From a checkpoint of a small contrastive audio-text model: encoder activation relu, trained on synthetic speech, music and everyday sounds put through simulated rooms and audio effects.
Rows from block 8 of the audio encoder of a small contrastive audio-text model, named by matrix and row number. Rows with one number belong to one neuron. Each number is 128 + 24 x the weight over its row's rms, rounded and kept within 0 to 255. All counts start at 0.
After each neuron's rows are labels from the 100 clips, of 14848, where the neuron reaches its highest value: "strongest on" is what is common among them. Only what is clearly more common there than usual is listed. The data: synthetic speech, music and everyday sounds put through simulated rooms and audio effects. In brackets: how many of the 100, against the usual share in percent.
# fc1: MLP up (encoder.blocks.8.mlp.fc1.weight, 256x128), inputs 0-127
# fc2: MLP down (encoder.blocks.8.mlp.fc2.weight, 128x256, transposed), outputs 0-127

fc1.171 [132 146 114 157 160 140 111 134 112 135 146 112  93 136 110 124 161 141 135  98  74 160 102 108 128 140 118 142  92 118 152 159 126 120 124 146 180 127 144 125  92 101 129 157 111 181 147 140 118 134 138 100 105 157 146 171 141 102 121 131 114 175 100 172  98 119 116 165  86 110  57  67 120 130 101 169 144 122 112 111  98 124 130 147  95 110 122 106 143 106 128 113 136 134 111 139 108 178 106 134 160 153 144 116 142 120 109 128 145 152 148 166 117  83 119 128 157 132 114 140 142 108 119 155 152 155 119  94]
fc2.171 [126  98  95 122 112 116 132 150  93 136 106 125 125 160 123 115 109 121 110 122 118 116 120 129 144 108 120  96 113 134 109 135 113 109 154 125  99 134 117 188 108 110 116 171 121 115  84 143  95 141 183 184 135 100 143 130 104 143 139 135 143  98 146  40 146 121 142 101 140 146  92 158 112 117 147 108 103 171 139 150 119 121 131 150 108 158 123 156 103 143 133 128 138 134 121 118 155 145 108  86 117 127 145 139 154 106 144 117 116  65 130 131 128 117  88 142  78 120 145 165  85 103  92 140 108 140 111 177]
strongest on: wah (31 vs 13)

fc1.69 [ 90 151 107 121 106 147 179  74 140 136 148 131 131 138 139 104 156 126 124 164 146 131 121 146 110 146 147 155 126 115 105 138 135 144 121 144 117 103 131 123 123  79 123 140 122 155 109 174 153 177 141 116 102 169 122 138  83 133  98 134 130 137 141 130 135 124 103 106 148 135 119 111 127 163 181 166 132 135 116 103 126 126 108  94 116 142 121 122  67 120 117 162 142 130 146  88 104 149 122 148 123  85 124 140 153 112 126 115 132 158 150  50 131 126 106  78  91 117 145 158  91 114 100  94 126 148 126  77]
fc2.69 [141 162 113 119 124 181  88 122 133 143 133 103 136 130 102 112 126 122 160 106 108 114 121 133 125 159 103 167 156 126 127  97 148 175 122 115 109 100  92 103 137  74 100 182 128 129 131 149 141 153 102  93 112 171 154 131 144 107 152 154 123 176 122 162 158 119 134  92 128 152 119 118 120 127 116 139 100  87 140 135 126 131 120 134 159 146  89 168 103 132 143 121 110 119 122  86 129 110  94 165 120 170 138 139  95  98 135 117 157 174 162 102 144 133 139  80 120 157  68 121 119 114 127 120 121 145 104 101]
strongest on: dry (78 vs 20.5)

fc1.92 [113 150  66  92  99 132 110 134 120 145 133 125 155 107 118 142 125 136 123 116 131 163 169 157  78 111 140 131 146 114 125 141 152  90 145 124 123 161 136  76 140 109 111 159  96 122 116  69 139 134  98  99 145 116 132 136 136  86 116 128 135 182 151 150 110 155 115 148 162 188 125 111 173 117 125 126 117 114 145 108 126 167 135 132 100 120 130 154  92 149 139 148 123  96 144 140 166 134 139  94 155 135 184 117 133 141 160 115  96 155 118  92 108 137 134 104 131  84 118 153 133 101 108 103 170 123 102 122]
fc2.92 [101 132 100 128  91 161 138  89 118 136  83 124 148 146 129 135 152 119 137  88 139 118 156 147  83 117  90 130 133 134  88 152 156 121 130 137 135 106 101 141 143 122 132 144  99 174  90 111 148 114 108 139 135 125 174 128 148 182 134 112 105 137 138 174  98 175 168 120 124 106 140 157 127 107 111 123  94 126 115 110 156 132 158 162 101  80 121 155 103 139 106 142 147 100 151 120 146 123 199 109 125 140 129 146  89 153 150 152 175 132 136 115 149  88 143 133 114 144 127 134 123 124 153 148 156 153  79 115]
strongest on: wah (44 vs 13)

fc1.141 [153 182 103 181 104 150 144 134 168 118 142 162 155 152  96 145 142  95 107 109 160 125 140 140 149 127 129 135 123  88 158 156 121  98 121 147 135 128 179 127 139 147 123 165 146  87 153 158  84 119 108 117 131 133 136  90  97 148 124 104 122 107 140 114  78 148 128  84 137 131  96  72 154 111 139 158  98 151 141 101 117 164 136 119  98 146 147 110  89 108 148 140  99 154 106 148 143 117 131 116 140 125 144 104 102 112  64  98 157 151 138 136 133 128  85 131 113 142 152 119 118 134 102 144 137 137 138 163]
fc2.141 [129  80 100 113 120 137 168 109 109 134 154 109 108 101 163 136 128 125 151 127 116 110 139 143 116 160 110 113 113 113 129 188 159 149 110 106 143 118 147 134 113 181 110 107 168  86 176 131 151 131 129 111 151 149  76 129 129  99 141 123 120 124 129 134 175 140 161 109 115 154 191 114 126 150 113 119 168 150 100 167 146 118 136  92 102 161 138 130 117 136  92 104 147 132 156 110 174 111 126  99 130 166 149 171 141 112 126 124 122 136 135 133 160  92 111 153 136  99 151 117 155 137 150 175 119 124 158 163]
strongest on: long reverberation (68 vs 40.3); reverberation time: 1.2 to 2.4 s (50 vs 19.6); bit reduction (49 vs 13.4)

fc1.40 [105 112 123 143 131  83 150 119 125 157 168 102 118 113 133 124 114 140 126 150 111 119 156 144  93 119 102 124  95 137 162 157 106 178 155 128 125 143  99 114 144 139 115 110 124  91 111 107 125 112 105 126  92 156  95 160 127 111 106 122 101 151 134 143 103 149  88 144 122 106 100 115 119 107 183 149 125 139 119 127 145 109  98  85 140 131 109 178  97 124 132 167  71  91 114 145 147 123 108 135 138 169 126 122 166 142 158 132 152 103 152  97 113 167 137  65 152 106 125 118  87 160 157 104 155 117 121  91]
fc2.40 [123  88 123  82  99 107 131 129  81  81 168 139 104 143 138 124 127 130 151 118 164 123 120 116  90 147 117 115  97 120 149 132 119 126 144 126 147 161 175 146 119 139 127 121 171 112 144 128 134 111 108 100 140 131 136 135 129 156  87 129 179 111 145 107 102 114 145 115 147 147 110 170 142  86 101 151  84 100 139 130 115 137 151 130 165 125 133 169 125 101 116 124  98 101 166  88  89 116 140 120 119 136  90 137 120 153 141 159 123 153 121 135  92  56 115 119 122 112 124  60 117 143 114 163 128 135 168 113]
strongest on: dry (61 vs 20.5); wah (30 vs 13)

fc1.32 [163 154 125 106 128 109 161 144 135 108  98 115 130 150 152  98 146 107 123 133  96 113  72  63  99 122 160  97 101 123 150 139 161 134 124  71 111 138  81 135 129 133 140 109 102 106 130 128 110 140 136 147  95 159  86 138  78 148 111 132 137 175  99 121 175 106 117 102 125  66 152 119 132 120 116 162 141 112 128 162 146  98 156 115 138  87  95 163 120 113 153 146 130 130 105 139 143 151 138 154 120 115 148 103 132 131 176 147 127 144 102 137 123 132 112 114 134 135 135 108 112  77 116 136 154 143 168 150]
fc2.32 [140  89 138 125 127 135 142 145 111 149 159  86 135  59 136 124 130 157 129 139 112 111 162 125 136 100 156 172 146 151 121 115 124 152 132 105 137 120 162 109  89 120 116 164 117 114 161 128 129 126 165 129 114 123 120 102  69 121 130 120 139 120 106 134  94 136 138 134 178  84 179 124 129 143 110 104 107 122 141 139  65 135 114  95 131  86 141 126 134  89 123 106 158 145 117 109 151  88 144 146 151 130 106 123  83 109 139 135  88 138 132 132 151  90 117 178 104 118 168 140 112  89 112  85 118 106 120  97]
strongest on: drums (52 vs 25); reverberation time: 0.15 to 0.3 s (40 vs 19.5)

fc1.189 [ 95 147 118 136 129 113 113 154 147 102  97 150 157  87 163 131 167 150 132 127 136 160 160 136 126 125  98 152 142 104 123 138 163 108 105 118 193 100 154 120 176  92 140  82 107 125 113 163 128 120 104 146  89 101 142 154 154 122 125 179 160 111 145  93 179 120 153 120 155 129 147 109 158 138 129 125 106 155 147 125 132 152 141 110  97 122 107 160  92 157 110 139 100  99 130 116 143 141 113 130 204 124 106 130 142 127 116 126 121  79 145 140 193 135 140 126 142 142 136 124 120  96 104 138 126 134 137 146]
fc2.189 [117 134 144 169 163 106 126 145 110 137 118 162 108 190 163 108 156 141 151 131 153 137 120 127  61 138 117 100 123 119 164 125 128 140 128 171 168 124 150 106 163 126 156 134 115 126 143 187  95  81 113 148  76 112 113 112 142 155 141 106 130 141  98 145 109  96 117 126  97 144 100 122 108 126 153 104 131 121 119 137 100 146 110 115  72  70 145  90 103  87 155 125 126 126 153 128 152 138 154 106 125 142 131 135 110 130 103 147 174 135  96 163 131 160 138 115 113 125 139 116 156 125 127 153  93 158 137 117]
strongest on: speech (66 vs 25.1)

fc1.30 [130 137 131 152 116 130 104 148 133 138 180 119 106 133 126 139 126 103 106 151 106 111 107  98 130 114 143 143  78 128 122 139 118 133 111 133 134 110  98  98 145 149  91 176 102 131 144 131 141 127 145 225  84 112 113 116 122  95 102 119 106 115 145 127 169 146 128 137 112 168 100 141 137 122 160 128 134 121 130 148 116 103 144 121 128 110 145 140 118 133 113 138 170 136 142 138 127 155 129  98  49 101 139 103  47 107 145 158 147 154 109 145 156 118  82 106 139 104 157 141 142 113  95 143  98 118 126 119]
fc2.30 [141 128 146  76 124 109 103 125 155  94 107 159 117 146 123 147 125 153 142 181 128 102 184 137 107  92 154 118 176 157 160 133 148 121 142 132 146 123 117 123 124 151 120 133 115 151 159  96 134 176 147 148 149 160 160 101 145 120 105 126 137 101 136 115 114 147 108  91  96 125 117 171 151  92 118 160 167 103 127  77 156  93 137  51 140 139 134 122 161 127 135 133 125 109 153  86 119 105 143 128 140 156 128 165 169 115 138 105  87 128 136 118 144 146 173 145 159 123 140 113 124 148 139 121 124 149 125 113]
strongest on: wah (33 vs 13)

fc1.160 [112 142 108 129 122 159  92  76  88 155 111 123 122 102 141 127 136 151 122 136 123 161 137 131 174 107 143 152 122 143 132 175 154 134 108 139 104  96 185 129 159 117 110 125 110 122  87 158 125 128 132 160  83 117 107 124 119 146 125 152 158 113 141 185 109 153 109 147 201 114 107 113  98 134 150 115 128 126 148 125 164 109  87 104 114 139 116 153 151 172 146  87 121 129 111 144 128 140 152 123 111  86  93 134 159  84 125 106 117 156 136  78 136 136 132 128 169 136 151 142 124 113 150 155 138 126 114 170]
fc2.160 [ 62 112 144  95 136 129 158 132 122 188 123 159 168 109 110 138 134 114  90 114  92 150 104  90 106 143 108 131 150  99 121 130 162 133 124 138 146 141  98 161 111 119 135 100 123 175 116 117 138  87 138 159  88 170 102 120  80 113 131  96 149 106 102 148 107 154  83 121 130  74 134  95 148 113 106 140 160  75 114 117 154 155  96 148 120  93 122 114 135 170 153 112  99 111 123 168 157 116 141 119  98 120 127 111 113 164 121 117 136 134 141 140 138 146 118 146 132 139 128 147 132 102 146 146 158 148 149 111]
strongest on: wah (42 vs 13); dropouts (36 vs 12.9)

fc1.21 [119 102 101 144 112 124 157 109 119  94 122 144 150 120 119 135 155  90 151 162 108 167 158 136 120 139 140 151 113 124  89 102 104 143 126 152 115 126 136 144 125 150 126 130 117 111 155 129 127  85 137 137 117 182 127  75 164  86 111 127 126 131 156 109 150 126  97 135 133 141 123 105 186 169 150 130 152 154 144 130  81 127 121 114 107 143 164 176 138 139 155 134  96 177 184 136 159 163 162  72 144 137 115 159 141 133 143 122 103 173  73 142 142 146 109 120 105 125 114 119 109  88 137 124 115 143 139 122]
fc2.21 [ 62 135 111 133 122 125 116 105 149 131 127 115 138 132 159 140 124  66 155 124 172 138 149  93 135 155 121 138 150  92 130 148  87 153 156 104 120 131 143 125 147 108  67 145 118 126 128 136 103 153 125 121  91 114 111 105 113 158 142  93 175 143 121 119 153 151 151 166 142 134 110 119 145 118 131 109 130 133 116 135  47  80 152 119 115 113 147 155 106  64 135 157 144 150 116 139 148 130 109 100 125 168 119 108 155 147 109 157 168 106 128 149 112 136 128 151 131 179 124 119 109  98 114 127 112 126 126  93]
strongest on: drums (79 vs 25); distance: near (69 vs 39.8); dropouts (32 vs 12.9)

fc1.246 [171 116 141 185  90  78 115 109 139 122 133 122 151 145 154 186 101 116 191 106  49 107  96 152 137 121 123 114 115 129 142 101 111 158 131 112 103 110 150 152 114 132 148 159 156 124 129 102 130  81  90  97 124 106 123 142 115 132 120 109 121 119 137 140 122  82 115 109 121 108 134 135 154 181 141 110 137 135 125 133 137 144 151 125 101 143 110  92 160 105 145 147 174 140 124 152 117 132 144 135 182 130 137 166 116 119 142 161 153 135 161 111 107 130 112 127 114 103 145 102 155 115  94 165 143 113 130 123]
fc2.246 [ 86 140 129 127  69 128 115 168 105 121 139 157 117 116  62 120 122  64 123 120 117 141 155 140 105 102 121 111 151 116 134 153 121 101 131 107 138 141 155 157 130 166 104 144  90 113  90  89 143  96 119 171 128 125 116 134 171 169 169 130 128 121 165 175 143 155 144 110 143 122 146 114 123  99 103 159 152 159 153 109 134 110 133 111 133 130 142 115  73 103  99  94 126 169 160 113  98 103 133 142 132 133 175 105 156 125 105 160 118 141 147 122 152 125 156 110 152 134 109 133 147  92 107 135 127 133 107 133]
strongest on: wah (32 vs 13)

fc1.129 [ 96 114  89 134  91 156 132 157 134 170 111 156  97 145 150 107 144 179 147 138 167 188 153  96 133 130 143 121 133 116 113 136 172 123 139 137 144 119 129 153 115 150 129 153 109 135 110 119 122 181 100 119  95 108 190 158 106 109 134 144 136 156  99 111  97  83 127 104 123 134 106 156 117 109  94 113 126 105  89 124 160 112 132 140  89 156 158 125 114 143 164 126  94 138  93 120 164 115 116 158 144 129 120 111 117 147 101 125 155 109 115 131 115 120 138 172 166 111 143 117 129 117 103 135 149 161 186 105]
fc2.129 [109 121 150 154 162  89 117 121 138 108 117  99 135 140 143 101 105 166 158  94 158 118 150 117 113 129  48 127 148 136 105 118  97 138 159 113 166 103 121 149 115 103 118 135 121 155 114 154 171 117 146 159 120 122 115 148 115 115 121 121  82  81 139 144 114 110 110  86 139 113  97 175 135 141 148 138 117 107 115 167 189 136 157 154 149 106 120 119 162 108 132 147 161 135 120 137 160 136 142 154 118 140  96 156 142 133 112 103 107 186 106 130 143 139 120  92 104 141 127  95 113 127 102 120 160 134 160 175]
strongest on: reversed (57 vs 13.2)

fc1.4 [133 123  74 133 122 138 180 180 150 118  85 160 144 139 135 155 148 130 130 175 121 136 116  93 118 130 154 149 130  98 146 153 145  86 123 141 163 129 144 120 144 111  70 102  99 114 130  98 109 170 114  90 133 120 115 108 131 142  99 122 126 108 106 116 109 130 154 158  91 117 127 171 114 137  98  84 148 139 106  84 152 121 147 136 125 129 137 125 122 113  75  85 146 160 122 155 144 123 135  92  90 118 132 128 119 131 179 135 174 146 101 114 108 146 126 166 129 105 152 118 150 144 103 131 161 168 115 124]
fc2.4 [125 118 142 127 136 115 171 112 112 138 145 110 120 105 133 123 112 122 127 116  93 119 141 101  80 122 128 135  78  89  89 121 128 114 143 106 132 119 146 143 147 139 137 120 124 104 120 149  91 134 153 137 132 124 131 144  62 127 174 146  91 201  83 142 148  85  68 130 120 130 123 124  82 124 107 130 139 135 136 153 115 103 132 130 161 158  75 131 180 109 153 160 131 119 106 109 148 116 123 106 107 117  94  96 120 133  87 122 119 145 163 123 106 177 112  95 135 138 116 118  93 144 132 152  76 123 117 116]
strongest on: reversed (35 vs 13.2)

fc1.207 [110 105 102  91 161 117  95  87 100 101 125 146 131  93  96 127 120 142 106  79 121 110 124 120 161 144 134 152 170 109 113  86 108 109 107  99 167 140 118 158 145 150 139 123 114 110 135 138 103 144 104 129 137 146 143 116 128 131 157  94 154 100 165 106 111 136 159 120 175 142 104 126 144 154 102 134 144 121 162 113 138 143 115  87 167  90 174 163 120 120 142 137 129 167 164 107 141 133 146 124 111 104 113 158 139  82 130 139 126 131  99 130 132 156 162 121 114  79  89 131  58 114 150 141 114 138 121 163]
fc2.207 [131 128  98 131 118  89 153  94 143 180 112 159  90  95 164 108 132 142 123 116  90 129 115 122  97 109 148 101 122 136  98 131 115  79 133 111  89 128 106 151 128 138 100 111  84 180 104 156  98 176 117 115 119 121 120 119 129 131 107 139 117 118  94 130 143 138 101 157  84 113 163 115  86 101 200 143  93 147 145 123 124 110  91 170 128 146 143  96  93  91 127 141 137 121 142 160 115 136 132 143 124 126 134 125 156 156 147 123 112 103 160 111 149 137 167 120 145 104 183 106 111 124 138 147 122 120 155 133]
strongest on: drums (88 vs 25); long reverberation (69 vs 40.3); reverberation time: 0.6 to 1.2 s (48 vs 20.6); dropouts (33 vs 12.9)

fc1.173 [ 95 129 141 158 118 145 150  94  93 176 139 131 138 127 142 108  94 174 137 125 110 116 124  96 133 118  94 121 146 123 103 136 125 117 101 150 150 186 125 121 109 185 107 128 120 136  93 126 125 116 174 131 147 153 142 154 166 134 163 104 130 131 104 129  69 148 116 135 116 111 123  84 121 130 152 129 149 110 112 141 141 110 193 121 144 110 138 103 139 108 133 149 160 164 121 110 168  86 156  89 133  83 126 142 142 105 140 154 122 149 138 119 162 106  88 153 109 123 139 113 124 133 140 171  72 167 124 117]
fc2.173 [138 120 169 142 124  94 120 113 153 127 101 134 123 128 207 136 127 124  94 147 150  94 130 104 106 154 153 138 125 129 131  97  95 136 178 133 122 112 140 114 137 151 157 118 146 130  97 127 129 113 151 166 156  88 112 163 104 114 161 122 138 144  96 141  98 110  98 155 127 116  97 127 135  91 184 165  99  96 153 177 131 133 131 143 107 157 147 111 116 122 128 143 145 143 120 143 140 165 118 144 146 108 146  96 121 120 143 152 143 143 104 111 182 148 146  83 110 162 120 150 166 128 137  89  98 123  73 121]
strongest on: long reverberation (88 vs 40.3); reverberation time: 1.2 to 2.4 s (51 vs 19.6)

fc1.252 [105 118 154 169 111 144 111 134 126 145 124 165 135 120 150  99 173 135 139  98 113 124 129 111 141 139 136 121 119 127 160 116  70 129 146 148 134 105 106 151 142 104 131 122  83 126 173 128 100  95  61 149 109 122 141 111 144 127 132 127 115 114 109 159 148  80 170 136 105  84 177 132 182 150 126 122 131 103  93 130 178 165 135 103  94 136 122 141  85 107 153 106  94 100 135 106 116 141 121  97 131  94 150 152 136 141 151 113 111 138 161 156 153 156 105 147 135 104 117 151 151 110  90 132  89 136 145 107]
fc2.252 [105 141 140  99 134 114 123 131  91 148  97 169 122  88 139  84 141 142 110 136 128 101 104 103 107  75 104 111 117 139 139 106  81 110 129 169 120 131 126 163 158 111 180 125 112 113 181 137 151 157  89 124  89  61 126 102 119 147 119 125 155 112 128  91 135 115  88 138  89  93  77 146  96 100 101 162 140 111 126 133 145 159 154 116 129 124  96 127 135 113 180 145 126 106 133  99 134 135  91 117 155 131 107 130 124 115 151 127 144 152 141 109 142 136 157 108 141 107 146 136 137 152  92 152 152 155 128 112]
strongest on: speech (83 vs 25.1); distortion (53 vs 12.9)

fc1.161 [110 119 127 109 115 158 171 135 143 122 105 161 164 131 105 135 125 107 112 112 117 155 133 138 129 129 142 115 156  95  91 123  85 103 133 147 123 122 141 121 121 117 161 121  89  81  99  50 153 150 141 149 110 115 128 147 141 128 133 121 139 117 131 116  92 145 159 166 140 157 166 137 145 145 162 145 135 112  99 142 105 137 106 100 111 104 125 165 138 127 126 129 113 121 116  77 136 115 138  70 156 105  98 109 143 101  99 106  92 170 112  89 126  67 147 143 121 127 120 127 174  87 152 141 111 128 166 161]
fc2.161 [140 113  90 190 147 153 124 137 144 142 177 101 102 126 129 134  97 103 116 133 136 121 136 141 146 127  90 134 103  82 148 113 137 100  74 129 111 132 102 130 121 151 136  96 132 133 181 103 145 108 112 112 188 180 164 152  99 117 145 176 143 103 155 158  95 169 124 138 171 106 157 121 128  92 165 139 108 114  95 114 132 112 109 113 109 104 157 154 171 106 158 138 150 136 104 111 121 149  98 119 138 149 133  95 137 135 161 116 149 127 113 111 124 141 143 117 143  85 133 156 130 124  81 131 140 131 111 123]
strongest on: drums (68 vs 25)

fc1.230 [141 122 118 138 151 159 120  99 138 133 124 110 110 166 128  84 136 195 168  66 117 157 157 103 153 104 117 142 115 149 141 139 127 122 138 108 143 117 111 179 129 141 101 151 165 126 110 155 125 125 108 134 144 160 115 137 103 108 125 112 116 101  80 114 127 191 107 120 148 106 164 140 125 134 161 122 143 140 119 148 132  75 125 147 145 104 122 128 125 125  87  99 129  93 148 102 137 106 130 182 132 108 166 161 103  91 158 141 183 158 154 130 120 163 119 147 144 102 113 112 147 133 148 106 119 119 158 112]
fc2.230 [137 110 152  96 150 106 115 160 125 141  89 149 118 128 110 121 101 148 123 167 127 113 127 121 100 114 202 107 136 146  86 120 156 132 140 115 154  99 139 120  93 187 149 108  74 140 143 118 104 107 142  98 180 116 129 129 107 166 114 123  95 141 123 165 140 105 133 135 131 149 134 136 161 137 124 132 104  90 120 131 119 150  94 131  73 147 135 130 135 119 121  96  74  92 122 121 179 167 132 139 131 107 152 153  98 150 146 161 111 142 143 118 145 109 130 164 106 125 113 123 109 103 175 147 129  98  93 107]
strongest on: reversed (42 vs 13.2)

fc1.8 [141 169 136 139 109 145 116 134 117 106 132 146 149 158 154 145 143  93  85  95 145 113 164 126 129 165 116 140 145 119 147 159 160 114 110 151 147  86 127 119 138 126 125  82 112 107 120  98  91 105 151 162 100 152 150 134 142 146 112 116 174 136 107 147 100 159 155 150 107 116 106 119 135 120 115 149 169 124 117 193 131 149 108 112 131 135 180 137  87  96 142 150  98 163 161 156 142 141 140  98 131 135 149  98 125 138 112 131 174 112 116 158 166 128 121 159 132 170  63 155 121 133 132 106 134 153 138 167]
fc2.8 [146 166 120 148 103 177 142 102 102  95 144 143 124 120 125 134 154 140 151 103 127  94 116 116 142 155 102 170 125 138 100 102 151  78 134  92  90 164 123 140 131  71 100 104 154  85 118 110 113 149 122 135 135 143  88 143 170 148 138  87 124 169 145 140 140 205 119 126 111 158 125 133 149 148 115 137 102 138 128 132 106 125 153 123 158 149 128 106 133  96 124 134 121 117 125 167 115 123 139 100 153 101 116 120 103 121 137 117 114 108  68  67 110 117 135 157 129 128 112  88 137 139 148  93 123 152 130 160]
strongest on: long reverberation (100 vs 40.3); reverberation time: 1.2 to 2.4 s (80 vs 19.6); drums (50 vs 25)

fc1.150 [123 136  84 142 117 141 120 131 126 193 129 144 127 135 105 178 125 132 149  99 136 153 185 142 135 110 115 128 120 110 102 145 131  93 147 136 103 152 173  63  99  85 115 122 112 126 122  93 164 130  99 110 108 123 160 122 187 113 131 152 127 115 130 200 100 164 116  96 127 145 128 115 148 159 115 133 119 131 147 104 123 182 116 146 129 144 139 153 131 175 116 133 142 166 169 131 152 142 171 109 137 131 136 159 121 130 167 141 113 104 133 127 142 108 118 125 163 124 159 130 123 119 109 123 149 109  92 107]
fc2.150 [113 121 134 143 116 145 140 106 120 137 150  86 151 117 103 105 110 129  87 104 101 109 103 155 123 137  98 138 138 137 124 117 192 102  99  82 106 116 122  85 109 132 101 148  96 158 102 170 131 123 136 144 130 101 147 108 195 126 119  86 114 143 113 170  90 138 150  85 113  84 173 134 120 164 110 119 141 112 149 111 142 162 137 137 119 112 160 149 141 145  76 123 111 115 151 142  98 154 163 170 108 124 101 119 159 147 139 139 114 145 173 119 124 114 125 147 118 139 156 153  91 116 147 142 143 144 108 161]
strongest on: wah (52 vs 13)

fc1.112 [127 101 104 129 116 127 121 118 153 106 130 144  87 107 142 148 201 155  88 126 125  96 123  99 111 141 122 146 159 132  95 171 163 139 152 129 150 119  96 140 117 147  94 134 103 128 153 176  93 125 126  98 138 139 132 123 127 108 144 120 151 117 133 156 142 174 144  94 120 130 102  95 142  83 104 120 159 108 128 134 170  55 115 129 130 103 123 119 122 141 123 135 142 107 150  85 155 115 114  97 127 129 128  98 152 148 127 112 158 145 154  93 155 110 137 116 119 146 166 163 141 109 127 145  67 115 169  94]
fc2.112 [ 72 130 126 116 102 167 148  74 126 132 114 132 150 144  64  87 109 111 175 127 117  94 128 145 103  96 127 157 129 123 119 160 133 122 121 125 193 143 136 157 121 149 127  73 165 101 129 106 160 115 114 160 168 142  92 106 125 135  96 133 123  97 155 144 165 101  97 108 143 135 138 127 137 175 107 119 119 143 130 130 169  93 101 136 121  93 137 159 114 145 137 110 128 137 157 126 154 117 100 138 112 143 115 125 129 150  98 106 135 173 128 104  91 124 125 114 130 168 131 123 144 150 143 158 179 137 125 134]
strongest on: reversed (51 vs 13.2); dry (47 vs 20.5)

fc1.128 [140 137  93 112 164 141 145 130 172 113 136 123 110 143 164 100 128 111 150  66 125 125 107 124 134 129 119 174 107 170  92 128 142 112 114 132 125 120 157 101 110 167 152  99  96 125 135  55 159 107 140 151 117 124 100 190 150 137 150 131 143 128 136 113 144 149 162 146 122 121 108 131 113 125 137 122 130 120 140 144 123 143 143 121  92 132 122 178 165 136 110 166 145 110 123 154 173 114 145 129 187 159  98 104 159 139 138 110 144 129  96 154 156 113  96 105 128  86 149 112 156 176 127 140 157 145 153 120]
fc2.128 [151 160 167 140 108 131 130 113 166 132 170 100 102 152 141 145 148 150 125 138  99 101  82 122 146 134 100 138 117 145 119 127 123 127 125 112 171 141 109 118 105 162 129  91 127  73 139 121 118 132  89 142 112 186  86 157 168 105  91 136 134 164 138 139 110 103 123 146  86 152 155  96  96 121 150  88 140 103 136 167 150 144 153 117 135  68 151 114 127 171 120 136 110 157 126 152 171 115 124 159 129 111 108 132 114  81 144 138 134  99 139  83 152 119 142 136 107 113 138 155 112 162 140 120  96 147 141 123]
strongest on: drums (62 vs 25); reverberation time: 0.15 to 0.3 s (47 vs 19.5)

fc1.107 [165 152 144 111 135 178 130 143 117  57 136 145 131 104 138 108 122 139 146 114 131 125 178 106  81 152 102 153 139 147 114  85 114  97 141 115 112 134 140 112  96 152 116 121 149 130 119 135 115 151 111 105 142 119  92 145  96 117 150 109 110 139  89 100 132 103 121 115 128 145 135 151 176  97 169 130 103 130  99  74 130 127 114 128 130 112 167 127 142 131 140 146 135 130 152  71  94 130 136 168 121 107 125 138 112 130 152 148 121 143 143 166 119 177 127  93 105 136 127 109 118 139  51 160 121 161  86 132]
fc2.107 [117  98 141 124 129 110 147 139 145 120 118 145 147 112 184 143 167 144 165  99 108 127 111 143  93 142 148 145 164 129 105 109 143 102 115 136 139 144 170 113  88 122  95 119 139 151 110 100  90 124 173 132 117 129 148 110 156 117 137  68  97 109 126 137  75 126  96 187 164 163 142 129 109 171 130 153  98 158 132 127 123 158 128 178 124  98 151 108 122  89  98 128 114 124 113 135 106 147 133 144 166  99  72 119 155 146 120  98 122 153 157 118 125 137 107 146 147 165 121 169 154 150 120 107 134 132 136 125]
strongest on: reversed (52 vs 13.2)

fc1.76 [ 85 113 113 136 136 147  97 133 127 140  93 132 134 153 134 125 173 115 101 177 131 112 139 152 115 166 146 175 124 105 126 131 134 116 144 109 138 139 117 122  83 108  88 190 136 128  92 120 125 123 116 118 140 106 115 133 100 139 192 103 109 111 124 106 124 101  97 140 119 139  88 115 141 115 118 169 138 108 130 121 170 128 179 138 149 104 158  78 150 137 115 117 170 169 130 148 152 132 168 164 138 101 144 121  81 108 109 129 117 102 150  92 125 106 162 139 123 160 127 142  77 131 101 117 135 103 101 109]
fc2.76 [ 99 149 122 118 159 115 181 190 134 107  85 133 152 183 161 144 107 143 146 155  97 132 145 147 104 134 150  93 129 108 102 149 107 117 129 143 145 176 112 135  93 147 118 122 133 137 135 170 159 104 144 168 149  93 158 130 114 107 114  87 159 124  80 178 114 128 165 117 109  94 115 125 124  98 150 127 128 129 102 160 147 137 110 124 147 136 174 119 126 126 147 147 102 110  71 153 140 121 106 153 150 133 126 121 115 162  85 147 157 144 113 127 114 160 123 140 164 111 109 117 146 120 142 109  99 152 140 140]
strongest on: reversed (87 vs 13.2); drums (77 vs 25); dry (46 vs 20.5)

fc1.50 [104 163 113 137 126 124 146 173  96 183  88 135 139 154 175  79 143 133 125 119 105 148 114 115 139 159 147 127 146 122 121 166 120 130 119  97 143 120  82 165  94 124 145 157 132 131 142 154 179 116 184  99 164 123 134 154 148 146 142 138 155 115 115 122 120 191 147 160 130 103 124  79 140  94 142 119  99 128 134 100 148 176 119 115 127 142 103 155 107  99 156 113 155 153 131 139  78 154 125 128 136 115 135 107 102 114 101 133 144 175 108 128 134 130 120 129 140 100 169 152 127 104 119 159 128 157 134 136]
fc2.50 [160  81 168 119 115 119 130 164 152 124 152 146 109 133 157 191 126 129 126 106 111 184 131 153 147 115 150 148 120 119 113  94 127 135 106 126 122 166 155  81 135 112 145 128 130 140  78 116 175 143  67 135 149 149 145 120 142 103 114 140 127 133 126 133 135 113 146 134 110 137 104  68  99 108 162 129 108 173 120 136 113 143 119 123 150 140 127 168 181 137 141 163 102  60 116 123 168 119  93 125 127 125 137  98 146 125 146  98 106 124 124 138 155 156 132 112 145 105 124 125 141 157 132 108 118 144 140  72]
strongest on: dry (42 vs 20.5); reversed (31 vs 13.2)